python train.py --n_mels=40 --init="trunc_normal_002" --muon_scale="match_rms_adamw" --max_steps=11600 --batch_size=128
Rows from block 6 of a small sound classifier, named by matrix and row number. Rows with one number belong to one channel. Each number is 128 + 24 x the weight over its row's rms, rounded and kept within 0 to 255. All counts start at 0.
Before each channel's rows are labels from the 100 clips, of 14976, where the channel reaches its highest value: "strongest on" is what is common among them. Only what is clearly more common there than usual is listed. The data: chords played on synthesised instruments. In brackets: how many of the 100.
# convs0: first width-11 conv, stride 2 (model.blocks.6.convs.0.weight, 96x96x11, each kernel summed), inputs 48-95
# convs1: second width-11 conv (model.blocks.6.convs.1.weight, 96x96x11, transposed, each kernel summed), outputs 48-95

strongest on: inversion: second inversion (79)
convs0.24 [106 127 170 134 110 114 124 160 180 111 122 113 135  85 134 152 123  92 132 113 103 193 130 122 116 120 147 160 131 124  69 110 102 137 137 159 157  90 119 134 141 122 100 149  99  86 145 156]
convs1.24 [157 123 131  89 201 147  77  93 138  78 121 127  75 140 125 112 149  91 124  86 125 124 142 117 113 145 127  95 110 142 140 194  98 104 143 123 113 103  92  98 115 124 141 135 100 140 158 126]

strongest on: inversion: first inversion (79); root: A# (44)
convs0.45 [103 130 125 130 105 111 101 131 122 140 178 141 146 142 153 130 143  96 122 129 187 165 129 159 156 123 113 135 122 211 115 127 118  84  97 120 171 107 141  77 140 130 143 107 113 151 149 115]
convs1.45 [123 125 126 108 120 142  98 165 116 119 111 141  93 118 162  97 121  86 101 121 113 134 137 114 125  89 118 158  71  78 128 141  89 133  96 133  91 155 122 128  99 132 100 103 128 135 203 133]

strongest on: inversion: second inversion (62)
convs0.71 [131 138 114 106 172 160 120 124 107  93 139 156  97 136 150  84 163 145 159 127 142 103 157  99  96 123 118 177 152 123 115 164 113 158 125 109 141  98 128 155 159 144 127 122 112 109 108  79]
convs1.71 [122 110 121 143  95 134 100 135 107 114 105  89 132 140 112 121 158  83 113 126 150 140 115 155 135 178 132 162 108  93 153 103 151 114 125  81  92  82 154 102 154  82 120 171 108 117  99 128]

strongest on: inversion: root position (92); power chord (63)
convs0.94 [137 100 106 158 102  96 119 121 128  87 115 160 150 109  63 106 103 134 113  92 148 103 140 106 151 193 132 144 131 140 145 119 139 155  88 124 143 131 126 108 145 148 158 148 108  98 136  95]
convs1.94 [129 109 127 103 169 161 124 130 128 137 172 123 161 138 138 110 127 141  99 120 140 126 137 132 126 102 141 112 120 145 121 135 100 129 138 138  81 144  83 185 114 130 137 152 120 111 127 125]

strongest on: inversion: second inversion (96); strummed (50); root: G# (29)
convs0.62 [124 118  89 112  55 119 115 137 134 136 138 155  97 147 180 106 117  79 145 135 125 102 103 140  86 141 156 146 165 112 135 161 181 106 116 134 128  94 128 144 118 166 152 159 136 100 146  93]
convs1.62 [125 152 138 106 117 141 102 193 140  94 121 126 131 141 137 122 109 120 140 135  89 122 118  83 146 140 118 208 135  86 120 120 117 117 145 104 107  88 109 142 119 148 102 165 115 135 163 146]

strongest on: inversion: root position (96); vibraphone-like (45); root: D# (36)
convs0.50 [136 139 105 100 132  99  71 136 123  94 142 131  96 115  88 132 166 146  94 142  98 119 133 138 117 122 112 132 123 122 154 129 138  94 147 111 157 116  91 115 168 113 136 134 160 116 149 135]
convs1.50 [133 136 130 124 156 125 100 160  99 143 128 140 101 133 107 149  98 127 126 138 114 114 154 122 143 118 117 111  89 136  85 119 136 172 110 139 105 106 147  96 129 116 122 196 182 168  78 110]

strongest on: inversion: root position (92); vibraphone-like (29)
convs0.51 [177  84 129 139  95 163 110 197 132 108 146 117 103 133 138 127 124 115 168 147 147 132 149 134 127  84 141 144 196 127 149 170 174 141 138 148 146 115  96 123 122 143 103 130 117 111 176 132]
convs1.51 [118 140 121 114 131 129  99 129 120 107 112 120  80  79 101 151 178 112  97 185 130 105 153 116 134 112 125 129  39  76 150 110 155 138 100 114 123 117 173 115 134 101 141 146 161 147 102 123]

strongest on: inversion: first inversion (72); root: G (27)
convs0.7 [145 117 114 139 122 121 145 127 107 108 120 134 111 135 139 106 128 152 103 133 122 182 107 112  95 120  83 157  85 166 100 106 139 132 128 156 122 103 120 131 172 118 119 151 133 126 112 140]
convs1.7 [141 164 143 141 153 107 112 115 130  98  85 111  80 155 112 101 150 111 186 137 125 146 134  89 130 100 121 178  78 122 155 120 123 142 121 101 135 116 129 121 122 130 142 138 106  90 140 125]

strongest on: arpeggio (86); inversion: second inversion (67); playing: arpeggio down (66)
convs0.49 [132  91 134 142  97 118 112 161 155 126 119 105 149 115 140 132 127 110 109 104 130 148 109 118 142 119 160 114 170 127  85 139 102 102 147 127  70 151 113 142 172  95 136 150 146  92 143 121]
convs1.49 [118 130 143 127 102 129 139 123 183 168 115  84  98 161 168 138 108 130 116 109 128  94 131 120  97 102 120 110 135 106 120 182 156 129 175 127 156 146 111 176 142 114 114 114 153 148 163 104]

strongest on: inversion: second inversion (96); arpeggio (77); playing: arpeggio down (60)
convs0.2 [133 136 147 157 114 111 158 136  83 111 150 148 122 107 129 100 118  68 155 108  96 118 138 106 152 136 105 137  97  98 147 148 121  94 104  93 120 139 147 169 139 139 113 136  86 102  86 130]
convs1.2 [166 165 119  90 132 152 103 141 124 158 151 110 152  86 117 108 100  87 143 136 127 102  91 165 131 125 128 135 110  93 132 131 120  90 109 155 140 110 102 120 102 126  93 110 119 114 152 122]

strongest on: arpeggio (82); inversion: first inversion (79); playing: arpeggio down (52)
convs0.20 [107 181 140 142 109 109 114 134 144 112 132 125 145  95 116 151 163 124 115 113 168 119 116 139 126 146 107  99 118 184 140 158  99 132  96 197 132 132 129 106 120 127 131 145 127 166 109 155]
convs1.20 [139 120 134  94 145  91 142 144  82 100  36 102 146 103 111 129 147  76 128 129 118 102 130 119 143 162 130 132 123 114  98 131 148 120 124 171 120 119 146 158 132 111 140 154 169 144 140 168]

strongest on: inversion: root position (70)
convs0.69 [157 113  97 101 189 112  92 128 140 112 124 133 102 136 113  75 141  79 149 105 120 157  96 113 140 119 135  82 128 112 141 115 143 114 155 107 116 114 121 139 121 114 113 101 126 121 130 117]
convs1.69 [147 116 114 161 168 120 148 111 184 140  88 115 164 120 152 181 121 161 125 104 110 152 125 135 112 159 139 159 125 146 130  88 122 155 118 124  98 164 120 103 162 110 125 118 146 103  82 151]

strongest on: arpeggio (80); the note D# (68); root: G# (26)
convs0.37 [172 190 126 139 154 128 143 116 169 153 135 140 124 153 136 156 115 115 150 126 117 119 180 125 128  76 115 125 115 125  95 142 178 102 131  96 159 125 155 127 189 146 162 141 133 135 115 113]
convs1.37 [149 164  96  79 119  82  94 131 146 123 133 131 148 132 146 136 101  75 129 134 108 138 126 119 105 110 111 153  97 126 112 161 144 126  93 160 107 163 154  93 129 119  90 123 114 115 120 135]

strongest on: arpeggio (84)
convs0.40 [146 112 139  93 172 100 135 126 138 119 172 116 113 106 116 193 133 124 140 120 173 102 139 153 164 102 156 127 115 160 128 158  93  99 130 156 135 117 120 117 120 156 171 128 125 161 152 167]
convs1.40 [122 139 129 153 122  86 144 142 107 156 102 121 107 160 139 135 121  98 129 102 135  71 132 142 141 137  95  88 107 124 112 139 189  97  77 155  92 126 137  76 123 104 102 126 157 141 103 109]

strongest on: inversion: root position (96); arpeggio (80)
convs0.43 [103 132 168 129 134 129 131 126 103  91 124 161 113 115 135 112 151 105 103 148 128 139  95 117 109 100 145 124 120  94 133 132 140 136 138 138 175 135  93 121 112 106 127 105  87 135  90  99]
convs1.43 [121 103 146 140 138 151 119  90 166 104 151  98 143 134 160 123 162 148 136  73 128 160 139 144  99 148 106  92 110  90 137 129 143 129 114 150 168 156  72 168 117 125 112 113 150 127 106 123]

strongest on: inversion: root position (91); arpeggio (80); playing: arpeggio down (66); root: G# (29)
convs0.44 [102 147 121 130 170 162 107 119 110 118 133 152 150 132 121 196 172 113 107 178 115 126 123 103 137 100 132 132  98 146 134 128 149 115 159 122 135 141  97 101 155 133 100 119 124 101 100 114]
convs1.44 [151 136 107 109  95 173 113 121  70 137 182 125 149  89 166 149 103 136 131 152 150 106 154 104 109 136 144 118  76 103 113 139 103 171  80 131 146 135 103  93 133 156 111 139 113 130  61 137]

strongest on: arpeggio (98); playing: arpeggio down (95); inversion: second inversion (87); root: D (29)
convs0.48 [114 171 120 194 128 102 124 107 100 119 155 112 159 152 133 117 103 147 142  96 130 114 112 150 149 103 130 137 144 118 113 119 163 153 171 146 140 132 102 134 104 123 106  97 105 112 135 133]
convs1.48 [125 136 151 127  91 102  93 106 111 130 153 161  85  92 157 106 123 129 161 150 126 108 123 129 118 140 128 115 140  94 171 123 179 114 125 119 142 140 108 165 102 137 139 134 105 147 104 118]

strongest on: inversion: root position (78); power chord (63)
convs0.25 [115 144 166 153 110 135  85 176 149 151 105 149 106 121 131  97 128 100 141 106 132 169 137 164 155 154 109 140 107 138 107 114 163 105 155  98 117 108 127 175 111 162 156 141 103 120 124 127]
convs1.25 [137 139 135 107 115  93  85 135 118  99 125  70 110 119 107 147  87 145 127 110 137 100 130 141 152 163 125 156 124 130 114 103 133 124 148 138 126 100  88 150  97  98 144 179 126 103 155 103]

strongest on: inversion: first inversion (66); playing: arpeggio down (56)
convs0.14 [117  89 115 103 155 136 142 125 160 123 112 143 154 125 132 155 121 154 112 140 151 113 115 115 128 128 147 128 139 135 142 166 111 121 154 117 110 106  81 136 121 131 131 105 108 154  93 127]
convs1.14 [132 138 181 122 131 113 124 183 129 192  59 112 111 119 148 115 136 148 134 171 109  72 173 118 162 108 113 137 131 100 124 127 142 132 135 105 112 133 150 157 113  92 140 114 112 120 117 124]

strongest on: inversion: root position (96); arpeggio (91); playing: arpeggio down (87)
convs0.65 [161 121 141 133 101 129 116 139 111 126 130 141  92  74  95 119 133  80 125  79 100  97 142 140  95 135 128 162 104 182 147 150 154 109 101 149 131 126 111 127 122  97 132 126 107 136 122 142]
convs1.65 [157 140 124  74 121 164 143 100 128  73 135 140 115 165 143 128 143 146 117 106 113 122 110 124 139 195  91  76 125 137 126 107 137 108  90 128 128 107  91 137 120 143 131 137 117 103 129 152]

strongest on: inversion: second inversion (100); root: F# (42); root: F (30)
convs0.32 [115 126 140 121 141  81 114  96 119 156 121  64 136 135 116 143 131 131 150  90 103 108  92 155  98  86 136 144 117  95 101 133  79 123  97 140 127 169  97 149 121 139 133  66 128 117  81 126]
convs1.32 [122  90 132  95 142 103 163 122 128 148 164 128 141  97  91 154 113 123 135 128 134  84 155 112 143 111 132 145 131 145 149 122 127 153 128 102 145 113 150 160 138 110 115 155 168 122  83 108]

strongest on: inversion: first inversion (98); arpeggio (97); playing: arpeggio down (94)
convs0.12 [122 134 114 149 129 138 168 113 122 193  98 150  87  97 171  87  85 110 128 142 152 120 135 124 126 167 172 101 142 142 145  67 101 131 118 130 113 108 152 163 153 117 133 121 126 149 151 138]
convs1.12 [116 156 142 122 123 137 131 135 129 139 119 122 115 132 102 152 124 150 110 158 177 145 130 118 106 139 140 187 114  98 114 113 114  91  83 134 100 143  71 152 122 108 120  93 122 120 102 134]

strongest on: arpeggio (98); playing: arpeggio down (95); root: G# (35)
convs0.4 [122 104 119 156 110 113 137 148 139 117 146 122  90 143 126 138  96 133 125 159 103 118 141 117 149 149 147 104 131  83 135  79 138 128 113 158 107 126 147 118 121 141 112 143 167 125 108 117]
convs1.4 [145 117 141 100 109 157 117 100 112 132 125 149 114  86 180 133 154 143  98  84 132 142 147 123 121 147 143 102 137 159 128 129 105 141 132 115 122 112  77 198 106 139 112 169 109 143 147 144]

strongest on: root: C# (26)
convs0.77 [112 100 108 108 122 127 101 131 114 168 118 154 177 115 134 117 189 165 120 146  90 136 135 120 110 118 130  97  84 122 114 180 129 151 142 132 152 121  78 127 148 120 158 113  91 143 105 125]
convs1.77 [103 157 123 130 114 138 125 134 129 147 115 122 157 127 121 135 123 147 143  71 118 149 143 117 102 193  90 123 129  84 107 112 136 104 135 173 159 125 119  63 107 139  98 141 156 116  91 127]

strongest on: vibraphone-like (37)
convs0.93 [160 107 145 120 123 102 149 103 152  92 146 167 114 158 116  70 115 164  96  96 124 154  83  81 152 133 132 119 133 131 126 117 108 112 128 181 125 172 117 129 127  83  99 143 101 121 120  98]
convs1.93 [125 134 133 130 126 117 132 127 123 130 148 146 119  83  90 109 126  35 107 115 115 112 134 100  74 103 163 110  62 155 134 102  98 105 151 101 126 110 171 138 107 137 121  88 134 159 111 107]

strongest on: power chord (49); vibraphone-like (42)
convs0.5 [128 122 108  97 140 161  88 143 118 109 131  86 126 119 107 112 137 143  70 164 116 166  91 117  95 119 120 150 129 128 103  93 143 101 143  88 122  92 128 119 173 155 144 154 133 125 148 133]
convs1.5 [152 153 124 131 150 158 110 112 135 154 152 147  99 155  83 114 113 116 128  97 129 160 141  70 166  83 123 112 128 103 149 115 104 162 124 143 127 132 113 114 106 138 125 183 165  96 117 134]

strongest on: arpeggio (95); playing: arpeggio down (78)
convs0.31 [147 143  95 121 109  89  73 123 157 185 122 103  74 110 153 134 106 116 169 151 127 124 123 127 103 102 140 130 139  90 110 113 100 147 143 145 128  75 104 119 124 129  97 112  99 126 145 130]
convs1.31 [135 120  89 114  76 141 136 123 122 104 128 124 108 156 172 146 122 191  89 142 117 109 113 103 154 126 100 131 100 117 127 164  95 144 113 148 138  88 119 122 127 116 153 109 111 145  86 130]

strongest on: inversion: first inversion (82); arpeggio (77); playing: arpeggio down (56)
convs0.81 [ 95 137 106 129 152 114 115 116 112 112 155 112 121 167 134 116 140  99 113 131 113 145 120 176 107 102 116 117 154 117 176 127 122 116 128 145 171 114 136  75 134 120  83 161 162 177 149 136]
convs1.81 [121  88 104 183 144  89  96 139 165 116 106 110  75 105 106 107  80 132 141 161 134  85 103 117 149 105 104 111  64 111 141 115 105 144  99 147 133 139 118 149 136 185 159  94 100 123 145 119]

strongest on: inversion: root position (100); arpeggio (98); playing: arpeggio down (95)
convs0.88 [143 153 117 155 134  94  95 109 142 136 146 133 155 126  82 166 112 115 118 139 132  95 117 113 154 107 105 107 149 141  82 146 104 178 149 153 146 161  91 116 126 128 155 124 101  87 105  79]
convs1.88 [137 139  48 114 121 134 130 120 111 110 139  87 159 167 140 115  98  90 135 109 160 149 109 112 138 124 133 109 145 108 128 148 125 113  89 112  98 144 127 129 101 152 114 139 146 159 109 157]

strongest on: inversion: second inversion (99); strummed (57); major (26)
convs0.67 [ 95 156 139 129 129 127 111 118 127  71 141 163 115 155 148 148 104 125 130 170  68  77  87 110  97 109 150 116 152 110 102 179 104  95 132 133 149 115 137 132 136 116 133 104 102 128 123  86]
convs1.67 [119  85 129 152 147 132 143 127 129 124 121 143 166 107 116 131 159  93 123 166 125  91 152 112 116 115  82 100  89 122  94 128 179 123 148 159 137 127 137 138 121 168 144 119 175 149 125 131]

strongest on: inversion: second inversion (100)
convs0.46 [109 128 147 149 154 127  94 122 181 134 119  90  97 139 147 145 126 100 142 113 115 117 142 134 155 135  83 141 146 123  67  92 122 147 160 105 132 100 113 185 103 128 124 121 167 117  96 140]
convs1.46 [140 152 142 110  91 154 124 146 157 118 124  93  78 148 172 105 131 151 110 124 158 127 120 130 112 129 143 126  69 159  96 144 108 150 112  72 129 122  93 154 130 111 147 111 112 106  99 106]

strongest on: inversion: root position (95); arpeggio (91); playing: arpeggio down (80); root: A (31)
convs0.1 [125 117 127 174 128 132 149 126 108 137 125 117 129 154 140 106 113  85 147 126 135 125 136 134 147  96 178 123 142 126 117 140 126 107 122 142 165 135 108 127 122 100 121 123 122 111 175 105]
convs1.1 [140 138 152 126 173 115 139 129 167 114  95 161 106 121 119 133 138  72 122 124 129 144 138 144 162 139 143 145 119  92 152 140 157 124  98  83 122 126 143 131 149 129 124 154 127 137 155 143]

strongest on: inversion: second inversion (86); root: F# (30); root: F (25)
convs0.82 [136 143 166 114 119 106 160 163 111 144 102 135 103  73 154 135 141  66 114 115 101 111 155  87 153 119 136 173  92 108 112 138  84 130 143 152 149  98  96 132 114 112  97 126 122 147 159 122]
convs1.82 [152 146 120  96 170 130 144  99 120 133 164  59 126 117 140  98 133 115 146 138 157 127 155  76 122 152  95  86 121  74 134 148 101 125 117  90 128 129  78 134 109 127 125 175 105 107 121 110]

strongest on: strummed (82)
convs0.21 [146 125 113 121 121 133 130 160 139  96 178 141 127 158 155 108 113  98 168 139 109 121 148 200 124 109 130  95 126 149 123 105 134 146 129 105 115 169 102 111 147  78  98 129 130 124 190 133]
convs1.21 [163 145 131 161 122  69 111 131 116 138 112 165 122 167 104  94 146 152 129 160  81 108 128 116 138 131 132  94 106 105 112  94 195 128 116  96 108 133 108 136 123 115 134 135 107 122 142 112]

strongest on: power chord (26)
convs0.47 [120 148 113 144  95 125 121  91 125 133 127 147 127 177 149 136 106 127  98  65 106 143 120 141 100 141 137 146 132  83  79  89 127 120 105 124 138 106 169 142 118 132  99 127  69 136 124 110]
convs1.47 [167 147 134  99 131 106 148 135 154 105 128 112 100 133 111 135  97 109 137 164 148 123 111 123 123 147  96 154 152  87 159 128 112 126 162 138 155 100 100 114 129 122 119 156 120 193 106 160]

strongest on: inversion: second inversion (91); major (31)
convs0.68 [ 80 121 114 117 150 126 131 123 178 118 154 142 119 145 148 107 113 117 139 101 105 127 115 150 125  97 149 128 119 126  85 132 136 165 120 142  82 141 130 118 117 128 133 166  89  82 152 132]
convs1.68 [136 137 106 145 127 122 113 121 159  84 130 136  89 159 106 119 134 127 111 143  97 105  98 129 146 165 127 123  97 120 129 111 169 134 103 111 116 107 197 114 139  65 118 162 106 145 153 127]

strongest on: inversion: second inversion (93)
convs0.13 [168 130 150  94  90 121 139 125 113 151 117 134 106 106 117 122 133 150  91 165 126 133 104  99 129 156 100 131 125 118 110 117 144 158 129 118 119 147 107 122 123 105 135 161 144 168 111 126]
convs1.13 [ 83 168 145 120 104 100  95 110 173 124 142 117 112  80 120 110 120  81 114 174 148 113 135 113 103 134 119 175 150 116 127  90 146 121 125 132 163 139 123 136 133 100 119 109 152 157 121 143]

strongest on: arpeggio (90); playing: arpeggio down (60)
convs0.34 [140 108 126  97 124 102 137 135 118 123 143 115  99 155 100 147 123 127 122 137 128 125 118 136 145  95 121 130 118 101 116 153  92 145 123 122 154 144 163 107  82 130  97 162  96 108 142 118]
convs1.34 [136 173 149 115 128 116 112 106 138 143 111  98 137  94 125 105 167 153 116 157 133 112 109 112 129 123 150 136 103 100 151 108  90 150 144 113 129 111 175  85 103 153 112 121 174 120 118 126]

strongest on: inversion: second inversion (61)
convs0.87 [130 150 108  69 115 104 129 114 124 129 140  98 155 149 117 163 108 127 129 148 109 128 139 170 148 132 105 108 133 120 134 195 126 162 185 154  89 105 173 115 163 116 113 101 123 136 151 155]
convs1.87 [129 117 133 154 110 146 128 140 110  75 130 111 107  96 175 173 145 110 131 154 115  89 148 113 142 123 151 126  67 111  83 137 144 142 140 145  97  89 148 114 171 165 128 130 135 121 138 128]